{"train_examples": 39062, "hop_length": 160, "tokenizer": "word", "encoder_norm": "layernorm", "encoder_activation": "gelu", "encoder_mlp_ratio": 3, "encoder_num_experts": 8, "encoder_moe_every": 2, "decoder_norm": "layernorm", "optimizer": "muon", "momentum": 0.95, "lr_schedule": "wsd", "adamw_weight_decay_other_params": 0.05}
Rows from block 7 of the audio encoder of a small audio captioner, named by matrix and row number. Rows with one number within an expert belong to one neuron, the router's apart. Each number is 200 + 30 x the weight over its row's rms, rounded and kept within 0 to 999. All counts start at 0.
After each expert's rows are labels from the 100 clips, of 14976, where the router gives the expert most weight on average: "responds to" is what is common among them; "peak on" is the class under the peak. Only what is clearly more common there than usual is listed. The data: songs of 200 made-up bird species, synthesised, often over outdoor noise. In brackets: how many of the 100.
# router: router (encoder.blocks.7.mlp.router.weight, 8x384, trained with AdamW), inputs 154-230
# up: expert up (encoder.blocks.7.mlp.up, 8x192x384), inputs 154-230
# down: expert down (encoder.blocks.7.mlp.down, 8x384x192, transposed), outputs 154-230

# expert 2
router.2,192,212,252,187,220,217,213,190,186,190,220,220,217,183,193,168,214,215,144,192,169,197,198,155,216,204,206,228,186,150,217,171,244,241,203,163,208,236,165,196,208,168,207,227,170,266,180,229,194,186,201,212,228,233,150,189,170,245,134,229,247,230,237,199,199,196,248,188,193,192,238,183,197,236,198,191,194
up.4,154,251,189,172,185,207,233,183,162,205,222,207,210,192,162,187,262,196,176,224,183,193,189,200,203,185,229,209,220,198,139,227,171,193,210,210,182,182,166,229,211,178,218,148,193,217,230,206,144,155,249,220,243,263,193,183,162,200,174,200,203,184,149,144,194,185,202,220,170,235,243,191,174,229,175,165,204
down.4,297,224,137,210,185,179,234,213,168,183,223,200,191,215,197,243,237,202,183,245,233,222,243,241,177,233,153,177,222,173,210,208,193,212,185,240,183,214,189,273,117,141,232,192,205,219,162,211,155,203,238,172,205,176,246,183,215,187,215,202,164,206,205,242,171,220,227,149,193,215,233,191,197,261,231,200,228
up.5,159,175,186,258,161,165,196,202,216,212,206,155,217,255,175,209,200,185,135,220,128,203,182,169,221,147,218,165,237,165,147,167,208,159,177,199,212,235,178,230,207,229,168,173,166,139,191,261,177,177,232,233,223,188,193,154,164,178,148,230,218,193,225,224,184,233,206,217,185,201,199,216,204,220,223,237,177
down.5,237,150,154,219,186,153,134,197,218,188,223,223,209,255,206,184,196,130,177,169,260,162,222,144,134,226,225,221,202,202,203,182,194,203,198,206,166,210,198,236,200,196,283,172,181,215,171,175,248,212,230,209,171,190,173,175,209,204,252,249,172,194,148,228,188,150,191,256,167,205,172,184,200,205,212,237,208
up.6,219,210,215,198,205,164,226,188,185,208,170,244,127,153,183,224,119,148,184,182,221,229,195,180,181,171,176,207,165,223,206,181,179,233,202,232,206,247,221,146,215,214,151,184,235,184,145,216,233,164,187,218,174,244,225,201,171,234,170,231,216,195,202,204,158,217,163,212,208,217,208,135,186,192,210,240,152
down.6,179,192,180,200,185,244,139,196,248,237,216,154,217,207,184,111,240,130,142,198,211,169,187,193,213,233,189,161,166,166,217,121,225,213,196,183,230,184,240,196,216,226,177,238,212,220,230,181,195,174,215,178,189,204,194,171,167,176,233,187,224,226,152,188,252,162,256,182,190,177,155,185,225,211,241,194,227
up.7,207,194,195,232,207,225,233,227,196,153,198,199,240,240,151,139,197,196,223,192,171,253,159,161,208,226,184,226,171,233,186,169,203,162,227,201,193,235,190,228,261,259,199,213,225,227,244,203,240,234,230,164,170,273,177,214,193,181,216,199,176,199,191,235,212,164,200,183,161,205,209,214,212,232,243,201,166
down.7,196,191,202,188,178,193,185,173,188,211,212,230,233,219,218,205,222,227,169,193,166,209,152,211,191,207,179,183,171,191,203,148,152,230,143,258,158,232,220,202,183,217,191,245,225,207,172,180,245,224,173,185,218,190,224,229,193,233,227,209,198,170,201,188,183,215,177,181,196,226,227,279,229,152,171,253,289
responds to: click (35); first syllable: click (27)
peak on: no call (100)

# expert 0
router.0,220,167,200,192,251,176,272,163,212,161,184,207,214,256,208,220,251,167,218,146,217,223,186,185,226,229,203,195,219,221,192,169,188,199,236,256,187,202,193,144,157,201,200,169,180,185,186,157,203,186,187,198,178,267,198,233,197,205,221,231,218,181,193,209,197,197,173,158,239,228,167,245,214,182,234,234,240
up.4,179,218,179,198,199,196,198,174,174,202,180,228,223,169,207,235,189,165,159,227,198,206,141,190,175,274,248,211,210,226,237,252,200,124,210,259,175,198,268,177,242,153,230,252,198,167,151,261,245,181,212,225,219,216,162,166,193,159,202,175,207,185,224,251,205,212,174,243,177,170,253,203,215,204,209,201,209
down.4,226,216,184,254,196,151,207,175,208,204,193,184,212,135,186,129,230,226,225,202,196,197,197,206,202,191,158,228,199,207,195,192,243,165,244,146,201,199,211,197,191,170,208,193,213,195,247,176,217,195,157,182,253,198,233,315,224,185,139,157,206,165,168,231,217,170,237,213,186,158,236,250,186,241,182,191,218
up.5,211,200,177,186,163,247,197,237,221,147,194,231,213,141,218,166,160,216,247,227,146,203,176,132,231,209,227,182,162,186,171,177,189,196,200,189,238,232,182,249,197,214,203,139,204,185,218,166,190,225,250,225,232,143,167,183,205,171,221,224,169,221,162,235,231,203,217,214,277,198,203,174,153,194,158,166,200
down.5,203,175,169,182,212,190,215,213,207,184,211,178,157,241,182,189,171,222,140,172,146,142,240,226,214,197,250,145,195,236,143,199,246,175,224,202,210,189,232,211,184,184,219,160,181,219,219,221,277,204,265,217,164,146,202,173,248,208,232,211,211,212,218,225,190,180,219,159,180,254,227,186,196,210,137,189,183
up.6,167,207,234,166,237,211,207,157,166,203,229,199,179,153,184,168,216,236,176,209,147,156,168,203,235,216,177,151,225,204,228,206,222,221,184,263,180,220,172,144,171,182,160,210,196,198,193,177,194,185,240,189,205,269,206,222,174,205,204,183,198,194,196,259,211,217,202,206,201,188,171,200,209,251,188,185,226
down.6,203,247,223,218,193,197,176,221,172,191,194,224,259,211,189,255,156,181,214,173,236,182,211,220,199,214,138,217,193,193,164,233,199,189,223,217,182,203,212,200,179,173,178,174,160,197,232,233,214,196,211,196,190,281,240,221,202,218,177,203,249,236,216,208,174,233,172,231,176,242,232,221,230,150,222,222,189
up.7,202,231,161,228,215,262,214,163,251,150,257,197,225,178,166,197,195,197,161,180,159,214,224,241,200,179,244,246,138,137,153,242,163,211,247,228,163,223,178,144,229,231,181,121,215,212,200,239,178,186,207,204,218,198,253,236,217,199,211,186,176,213,191,194,161,238,207,207,259,228,240,205,188,180,204,216,231
down.7,222,226,234,190,196,240,201,181,208,197,215,209,175,175,185,197,182,216,224,161,135,179,193,195,178,234,189,182,202,198,146,258,210,203,204,281,203,193,148,233,249,233,159,202,191,207,241,222,168,160,191,183,163,208,255,165,219,180,203,198,215,205,197,226,249,183,263,112,216,208,166,214,170,199,188,235,177
responds to: muffled (low-pass) (70); wind (34); first syllable: click (28)
peak on: no call (100)

# expert 7
router.7,217,248,176,180,221,150,181,192,115,233,222,252,155,197,175,191,241,222,190,198,168,163,208,224,236,155,209,156,161,206,177,159,236,205,169,192,206,169,218,236,244,181,186,226,228,247,257,228,172,216,205,211,214,158,183,140,184,126,222,197,205,245,185,223,183,207,238,214,221,167,177,194,150,160,189,230,198
up.4,225,185,186,222,255,171,161,218,165,236,164,188,166,204,118,179,253,214,235,171,189,263,172,201,209,210,164,180,154,187,167,154,238,194,244,229,268,248,191,185,223,208,211,176,194,190,235,162,111,228,187,205,217,198,182,140,171,208,212,190,212,140,200,250,204,216,151,187,186,146,202,228,180,167,209,188,205
down.4,204,215,136,198,226,193,183,242,178,186,203,167,219,146,182,101,240,237,198,166,214,215,189,212,180,251,234,174,156,230,221,155,193,129,130,193,183,184,195,185,202,205,191,161,231,157,217,211,205,171,249,204,242,184,221,205,189,169,215,235,153,149,262,194,218,248,208,232,165,167,219,198,178,218,175,167,206
up.5,217,253,221,215,236,212,197,231,212,220,182,162,182,226,168,245,196,150,278,184,217,131,217,198,228,153,204,195,191,227,207,197,206,217,147,205,241,184,240,249,194,165,193,228,184,209,240,194,193,217,177,186,178,228,228,207,200,214,222,196,179,232,276,240,126,225,195,170,231,195,173,191,176,160,161,165,163
down.5,180,158,209,123,230,183,246,193,243,241,207,146,151,235,230,257,179,204,268,203,205,163,151,204,204,166,236,195,125,198,177,163,166,228,155,213,181,186,188,206,178,208,247,219,168,188,199,229,215,188,183,174,177,185,188,173,196,275,204,228,191,199,185,185,202,171,200,223,188,210,165,143,199,202,248,206,172
up.6,216,196,220,172,213,193,182,198,159,222,198,184,214,263,206,186,212,219,181,222,226,220,222,246,141,217,252,214,204,182,193,175,201,175,240,212,174,187,223,158,210,201,183,239,232,191,184,197,213,125,226,171,192,198,220,192,264,220,203,232,148,206,103,195,239,199,161,178,158,193,218,149,196,176,160,190,187
down.6,230,189,222,239,244,221,190,208,200,168,167,212,220,194,151,192,282,224,187,216,222,241,211,207,168,204,215,197,230,183,234,162,220,149,167,234,182,218,200,194,170,132,210,188,168,183,143,171,209,214,216,221,202,224,181,250,193,199,211,133,162,195,203,220,204,158,185,161,164,210,240,233,191,154,193,172,226
up.7,164,210,224,214,177,186,199,157,196,218,261,213,219,157,225,191,153,216,206,183,188,208,182,180,177,153,224,191,165,241,202,150,225,201,256,147,203,212,186,183,153,222,177,208,195,205,245,179,226,193,233,158,162,163,152,168,191,169,209,180,176,182,212,166,231,181,209,235,139,215,195,213,156,192,183,214,173
down.7,164,214,194,220,181,202,200,208,192,111,196,181,161,237,206,210,222,182,201,240,194,187,182,178,240,162,177,185,173,177,216,219,213,200,221,200,186,164,195,171,178,213,213,265,221,135,182,249,131,223,230,169,203,231,163,187,200,185,247,155,194,225,263,191,170,232,244,217,196,158,212,227,219,187,169,185,201
responds to: mains hum (38); pink noise (28)
peak on: no call (96)

# expert 5
router.5,202,184,215,172,142,256,192,191,192,167,174,208,267,231,256,196,137,214,256,256,193,231,190,170,177,195,178,146,229,154,170,178,181,199,180,170,123,196,183,234,211,295,208,173,191,195,161,216,203,216,217,201,185,193,218,218,220,161,197,208,137,181,179,169,250,181,194,165,216,146,213,266,232,217,203,248,262
up.4,185,191,205,233,230,146,225,212,167,202,209,206,233,200,189,189,253,236,212,241,232,189,230,174,192,161,180,171,155,177,190,193,165,189,161,210,238,195,206,164,186,200,205,232,190,221,213,166,167,184,187,163,224,260,208,88,185,253,217,200,201,230,232,185,187,144,186,162,193,209,210,223,174,278,235,238,207
down.4,179,225,183,186,222,208,210,256,240,244,167,171,234,149,191,257,238,127,222,174,224,238,186,229,202,233,222,220,187,211,192,216,191,228,185,183,226,198,158,208,230,206,199,227,213,202,162,239,225,186,245,218,212,170,169,221,186,194,152,229,180,204,214,199,203,187,197,166,174,176,200,215,208,204,190,201,175
up.5,208,220,171,195,236,198,242,129,184,249,189,237,183,207,243,226,242,196,224,208,214,184,125,171,190,157,198,194,196,211,203,179,236,216,216,197,183,155,191,229,210,223,197,223,257,202,184,193,206,151,171,212,182,161,214,227,201,190,217,193,204,193,171,162,195,237,194,179,217,191,222,243,271,183,148,220,191
down.5,176,227,242,152,176,207,230,239,198,216,172,226,206,202,187,203,211,163,207,213,172,227,240,207,208,208,179,223,147,191,249,209,197,239,208,196,209,226,206,194,268,243,171,132,235,228,140,203,154,153,199,196,141,269,148,205,182,227,276,207,202,162,202,169,174,231,174,269,183,267,176,168,216,226,189,160,161
up.6,240,191,206,221,214,216,161,219,205,217,223,187,143,234,191,163,147,205,205,238,176,238,187,182,242,215,223,236,136,228,187,210,177,199,200,181,152,192,180,158,248,248,201,204,155,225,238,194,239,185,168,212,201,189,178,209,237,147,237,156,228,254,217,217,222,148,202,213,272,172,161,183,228,201,184,195,174
down.6,216,217,193,190,198,215,190,185,220,229,134,229,237,156,164,191,216,161,202,175,148,169,206,197,178,213,228,199,215,206,207,215,189,197,250,204,239,205,186,196,217,160,235,157,204,150,223,234,218,208,159,197,211,189,213,181,203,234,216,208,188,207,211,166,253,212,221,159,165,237,236,205,159,227,213,212,202
up.7,237,205,229,271,182,229,186,191,238,164,220,223,226,179,179,229,147,199,231,215,214,185,183,176,174,174,246,226,141,214,197,130,224,201,200,165,175,216,173,218,177,241,249,217,253,180,183,162,234,209,207,233,182,177,178,218,192,238,176,210,202,161,170,189,171,263,222,204,202,256,213,190,227,188,164,175,223
down.7,152,180,205,184,204,199,206,172,138,185,200,172,218,161,211,174,181,179,170,200,210,217,191,205,230,190,188,151,170,172,191,193,135,109,259,206,194,225,240,215,215,210,207,192,226,198,188,217,249,196,215,203,198,205,169,169,175,143,180,231,202,279,207,195,161,161,234,178,193,238,173,173,205,212,229,179,200
responds to: thin (high-pass) (71); first syllable: steady whistle (41); wind (38)
peak on: steady whistle (28)

# expert 1
router.1,185,244,208,231,172,221,181,226,190,213,175,156,190,222,168,196,221,218,179,197,230,157,208,201,189,255,167,251,210,204,247,231,252,180,158,236,215,159,196,192,203,202,197,183,236,202,227,208,180,235,151,204,148,181,304,268,231,188,207,175,202,188,189,186,230,204,199,225,185,234,195,107,193,221,195,162,172
up.4,221,202,190,170,211,279,202,201,159,168,166,212,153,235,195,179,261,183,274,191,244,218,178,174,146,192,266,192,190,265,204,263,230,207,178,203,224,217,198,218,212,200,144,174,172,203,177,245,179,193,176,196,204,243,163,194,225,269,196,183,184,220,217,169,126,200,194,224,172,203,227,201,176,198,187,221,215
down.4,192,206,183,190,232,216,186,169,201,252,232,138,198,206,259,195,174,159,195,198,249,186,194,194,228,180,158,212,202,217,210,182,211,210,187,231,234,194,164,167,243,221,141,247,201,170,138,216,220,202,239,196,197,186,241,214,152,254,149,275,182,150,165,180,235,198,236,152,246,197,215,195,228,239,203,168,195
up.5,133,209,202,223,221,208,241,206,224,174,249,231,194,193,210,220,198,206,184,196,180,207,196,209,248,187,142,243,191,187,183,203,155,243,186,190,205,166,223,212,209,195,226,179,164,224,201,189,176,155,176,203,216,199,202,167,199,242,115,177,132,231,232,189,242,193,161,153,183,217,196,221,224,224,238,242,229
down.5,238,261,200,143,207,199,159,131,248,226,185,251,199,202,189,202,126,154,173,221,181,235,254,193,220,130,210,225,173,154,186,181,140,223,226,207,172,222,204,203,210,248,195,200,195,242,216,188,181,228,215,202,228,181,227,178,230,227,238,168,175,190,203,236,228,230,209,195,240,207,223,240,159,175,159,189,209
up.6,223,238,199,259,194,169,210,240,218,183,188,209,189,204,193,214,124,176,192,211,242,197,182,190,165,151,185,134,183,252,213,127,191,151,234,178,139,231,215,179,217,222,208,156,231,238,140,224,225,195,179,179,201,209,244,234,170,219,254,204,162,225,236,179,218,228,165,211,222,250,203,227,236,252,178,173,219
down.6,206,213,252,227,152,206,164,203,197,242,165,119,139,209,234,216,203,169,214,248,257,156,203,198,180,199,205,202,223,213,224,149,172,161,228,211,149,197,220,189,150,208,209,129,146,253,180,210,165,249,202,159,206,231,194,151,205,196,202,201,199,220,223,212,216,170,223,201,190,179,213,163,203,233,195,211,241
up.7,204,180,226,185,164,202,209,242,240,206,200,197,193,216,200,192,198,192,207,209,182,222,220,221,276,207,181,198,210,185,208,188,228,181,158,274,234,157,163,220,201,156,157,182,241,181,241,159,163,196,204,265,139,225,208,189,194,177,153,194,233,221,230,218,184,196,228,214,202,250,217,163,249,174,242,195,161
down.7,215,187,219,154,209,175,263,198,222,160,143,197,126,241,184,197,186,184,178,184,151,166,195,204,186,182,228,269,254,240,181,220,272,245,166,196,190,190,213,201,229,176,205,198,217,226,225,205,220,175,172,225,233,166,234,256,227,259,178,218,235,214,170,160,231,224,196,198,237,215,168,215,208,194,217,209,223
responds to: reverberation (96); text has "room" (96); text has "reverberant" (96); buzz (68)
peak on: buzz (56)

# expert 6
router.6,196,162,194,240,152,172,176,220,263,197,181,193,183,121,189,188,175,143,255,252,141,238,215,255,214,219,203,170,200,195,208,288,219,177,238,246,250,211,218,185,195,210,193,174,138,169,209,160,158,166,193,188,223,202,153,180,169,263,155,172,186,200,228,225,213,239,185,215,220,211,174,217,188,237,221,200,171
up.4,229,201,193,203,216,196,139,199,169,170,161,249,281,221,163,207,226,161,190,184,275,172,234,206,196,210,209,198,195,242,143,240,264,223,199,216,228,208,188,158,183,245,183,187,225,234,176,206,256,242,178,129,205,187,187,238,164,184,166,213,190,280,160,268,205,168,166,217,176,180,210,199,224,221,212,201,151
down.4,226,205,229,208,180,182,171,218,200,198,170,216,178,187,207,183,190,246,230,231,156,222,180,262,249,173,230,212,239,221,221,152,231,180,175,222,185,176,239,211,189,208,200,203,245,210,217,187,205,214,204,212,201,176,173,201,190,262,165,181,207,184,172,204,210,242,187,254,197,182,185,206,177,218,164,249,225
up.5,175,198,175,190,200,189,167,150,264,170,263,222,228,175,201,213,187,216,168,178,275,210,165,186,228,193,176,213,241,267,220,198,228,232,219,185,249,220,178,217,166,197,244,231,167,242,208,201,246,202,194,259,181,140,223,191,190,186,210,186,195,246,184,202,192,278,198,167,250,241,250,188,239,255,197,192,207
down.5,199,175,193,195,247,194,247,243,195,206,157,230,231,187,188,180,246,178,242,183,190,228,207,226,194,253,223,210,169,198,208,226,194,135,214,158,248,146,161,226,218,177,189,175,243,188,200,193,174,146,183,224,195,197,202,210,227,214,240,207,160,176,232,186,228,204,235,262,231,165,240,218,197,184,212,209,182
up.6,208,162,162,155,164,197,211,226,155,174,197,186,145,180,217,157,197,207,162,162,193,204,188,133,217,185,187,152,206,226,193,152,217,192,227,206,204,166,227,167,315,235,170,174,217,201,167,156,218,192,189,225,219,193,209,177,220,120,196,181,205,234,189,187,219,161,248,228,207,149,203,178,235,192,180,273,155
down.6,201,168,208,178,146,238,254,220,223,192,181,220,201,149,194,171,217,211,155,159,199,183,233,196,174,212,194,221,211,199,173,225,189,188,221,168,203,244,222,165,185,230,266,150,174,213,200,223,167,205,255,224,195,172,133,194,159,147,189,166,185,157,205,193,217,225,196,177,208,169,163,172,208,177,149,196,226
up.7,217,221,217,194,223,162,171,250,155,190,224,128,153,193,188,201,237,186,217,213,198,189,189,176,221,200,158,229,149,208,270,173,196,215,256,191,171,207,223,233,223,213,178,200,214,212,177,166,214,226,154,214,201,186,148,187,192,242,185,174,246,215,223,189,217,192,223,221,235,190,240,208,216,196,179,233,191
down.7,217,200,211,163,194,171,211,174,205,238,204,182,215,205,167,179,161,176,240,158,171,185,228,214,145,233,213,184,241,204,257,210,237,214,183,175,174,187,199,126,204,217,235,263,267,182,223,156,161,249,169,139,214,216,167,166,158,225,240,160,216,214,247,185,233,245,173,245,194,153,210,214,196,198,202,160,203
responds to: harsh note (80); reverberation (78); text has "reverberant" (78); first syllable: harsh note (59)
peak on: harsh note (70)

# expert 3
router.3,213,158,204,192,212,193,182,223,201,243,195,220,212,179,199,211,194,181,207,130,236,159,133,202,212,185,226,259,144,258,204,221,152,151,194,156,217,199,211,203,207,156,203,269,212,188,203,171,234,235,221,195,241,183,161,157,211,226,183,206,237,162,189,223,171,117,208,235,164,198,220,174,200,186,215,217,190
up.4,189,207,232,193,246,211,224,227,217,186,228,169,178,202,178,174,140,243,165,195,136,211,245,243,189,191,167,205,215,200,188,181,182,172,215,214,175,194,250,185,225,202,223,197,233,206,207,196,210,192,203,197,145,215,266,216,202,164,144,186,218,224,199,234,205,172,238,194,221,232,194,186,208,153,192,194,230
down.4,168,157,176,207,250,185,211,175,220,182,192,236,199,205,182,187,183,180,202,211,214,246,181,217,210,227,257,203,208,214,186,233,257,208,196,180,237,188,218,232,173,182,179,207,217,217,208,222,196,218,205,165,253,176,132,215,194,222,196,196,240,209,171,161,213,217,194,155,211,224,211,192,213,183,193,182,184
up.5,255,214,171,163,180,192,172,205,202,202,249,176,135,194,210,178,211,167,178,235,242,185,220,264,216,146,172,229,203,186,231,191,131,267,201,254,234,244,246,241,210,204,208,155,185,257,171,236,199,199,198,206,226,204,174,251,173,191,252,242,216,198,196,220,150,210,213,197,216,215,227,242,195,187,238,186,130
down.5,205,228,150,203,201,182,210,163,188,223,195,201,203,227,213,162,164,169,204,226,195,173,208,227,217,231,194,152,208,185,194,213,183,202,181,211,184,204,247,224,173,173,241,223,187,196,181,194,205,152,203,208,211,167,266,184,175,137,215,184,231,225,161,212,209,176,183,190,195,195,164,259,164,182,175,216,182
up.6,166,225,193,284,268,190,213,235,176,150,226,188,212,194,153,178,179,204,168,227,244,168,228,251,218,232,245,197,239,194,202,223,204,200,175,164,154,202,171,223,206,228,210,162,248,186,270,202,204,198,237,186,217,159,197,263,219,214,149,220,261,177,152,246,259,146,218,183,209,276,239,229,196,193,191,201,132
down.6,194,259,226,190,191,183,151,214,201,193,222,216,200,166,190,180,205,205,175,183,147,232,224,232,234,234,181,177,200,195,208,246,185,158,259,228,203,196,210,190,224,191,167,236,201,249,194,188,177,249,168,183,206,198,184,177,244,190,157,162,272,207,210,166,234,241,213,175,293,221,211,216,195,191,218,234,165
up.7,258,205,160,206,215,175,231,189,173,203,186,197,240,161,207,248,206,218,185,210,243,124,179,186,231,193,203,207,181,202,264,194,143,185,190,192,189,227,145,184,215,145,193,250,246,169,219,135,211,248,259,230,205,216,223,219,239,222,137,162,238,200,242,205,204,176,212,177,180,183,225,214,240,185,211,156,230
down.7,202,227,200,239,226,191,178,233,195,184,222,193,228,216,138,193,192,144,182,220,217,166,165,188,224,166,213,160,152,201,198,199,196,203,195,182,188,231,260,200,186,199,181,213,205,174,212,158,224,129,200,193,196,176,242,184,188,179,251,236,187,236,191,187,234,197,196,164,268,216,174,153,175,201,209,260,176
responds to: reverberation (85); text has "reverberant" (85); text has "room" (85); downsweep (82)
peak on: downsweep (71)

# expert 4
router.4,213,202,180,179,241,174,219,192,237,217,244,156,154,240,212,228,202,237,137,205,225,212,235,217,119,142,241,199,245,200,204,179,110,219,212,183,192,200,202,227,170,196,209,174,238,158,152,246,268,160,244,214,170,191,218,247,203,189,258,177,193,240,202,169,125,229,170,188,122,212,194,225,216,184,173,136,162
up.4,173,199,203,227,193,195,197,249,195,153,195,213,179,190,207,190,253,216,186,166,177,203,213,176,192,217,179,230,215,219,201,210,146,177,197,143,173,160,240,227,263,138,153,201,220,235,196,217,194,224,199,174,177,196,186,226,193,209,213,222,186,227,256,170,201,145,187,146,182,238,201,187,187,222,177,207,274
down.4,214,162,130,171,210,212,178,140,234,172,203,222,202,208,198,177,268,208,168,200,216,161,196,143,147,274,203,161,237,202,242,215,200,191,233,175,213,225,186,165,214,244,207,222,196,152,170,177,162,199,194,157,215,222,219,192,170,154,199,214,215,257,242,207,239,176,146,232,217,152,202,177,251,236,230,231,246
up.5,188,168,247,194,149,181,207,197,204,171,234,156,200,140,207,160,198,236,209,175,212,168,213,164,235,170,206,173,229,209,200,290,156,190,183,199,149,166,203,219,211,239,155,173,190,188,215,211,183,200,211,167,255,253,179,214,231,197,195,222,160,165,192,220,217,208,186,183,141,236,202,228,213,171,217,258,183
down.5,181,211,184,219,197,251,162,249,249,222,172,184,186,201,239,231,233,162,208,205,241,173,184,232,225,203,206,260,198,205,213,169,199,155,207,241,206,201,228,229,145,190,206,235,182,223,193,177,213,191,162,202,186,260,198,247,184,192,195,226,207,173,150,206,182,196,261,210,164,187,139,161,186,266,197,182,172
up.6,217,257,180,199,235,231,185,238,219,214,164,198,193,161,213,139,163,236,201,233,183,205,213,212,191,226,217,221,184,196,213,199,227,177,213,215,158,165,161,206,227,220,221,188,240,186,191,245,208,246,184,205,140,223,182,191,174,271,220,190,220,217,197,175,188,218,209,198,203,158,154,182,191,197,185,209,186
down.6,171,196,153,231,172,237,227,218,179,179,160,222,188,156,198,184,169,157,191,203,243,212,222,262,194,192,212,196,194,243,145,224,230,185,202,189,198,211,293,201,174,234,186,193,213,171,189,296,203,251,209,208,218,179,285,161,201,144,175,157,202,276,191,158,255,276,193,167,233,216,285,201,238,202,246,211,198
up.7,176,237,181,151,200,163,212,223,234,168,216,212,122,172,227,187,209,253,180,202,180,223,216,170,206,228,223,227,272,205,179,187,149,168,205,193,162,191,203,240,219,201,211,212,194,217,241,222,220,140,238,198,179,194,241,206,234,201,230,211,209,169,215,181,133,103,200,141,206,224,213,224,205,195,175,212,201
down.7,155,228,186,246,198,182,214,192,186,222,202,181,187,190,217,216,130,204,226,168,191,181,197,216,192,145,164,220,253,238,173,251,212,209,217,218,159,203,218,228,199,203,245,156,239,175,166,227,176,238,222,162,186,231,228,220,210,213,205,248,206,141,210,154,204,205,143,170,206,199,200,226,299,167,204,162,171
responds to: stream (84)
peak on: no call (99)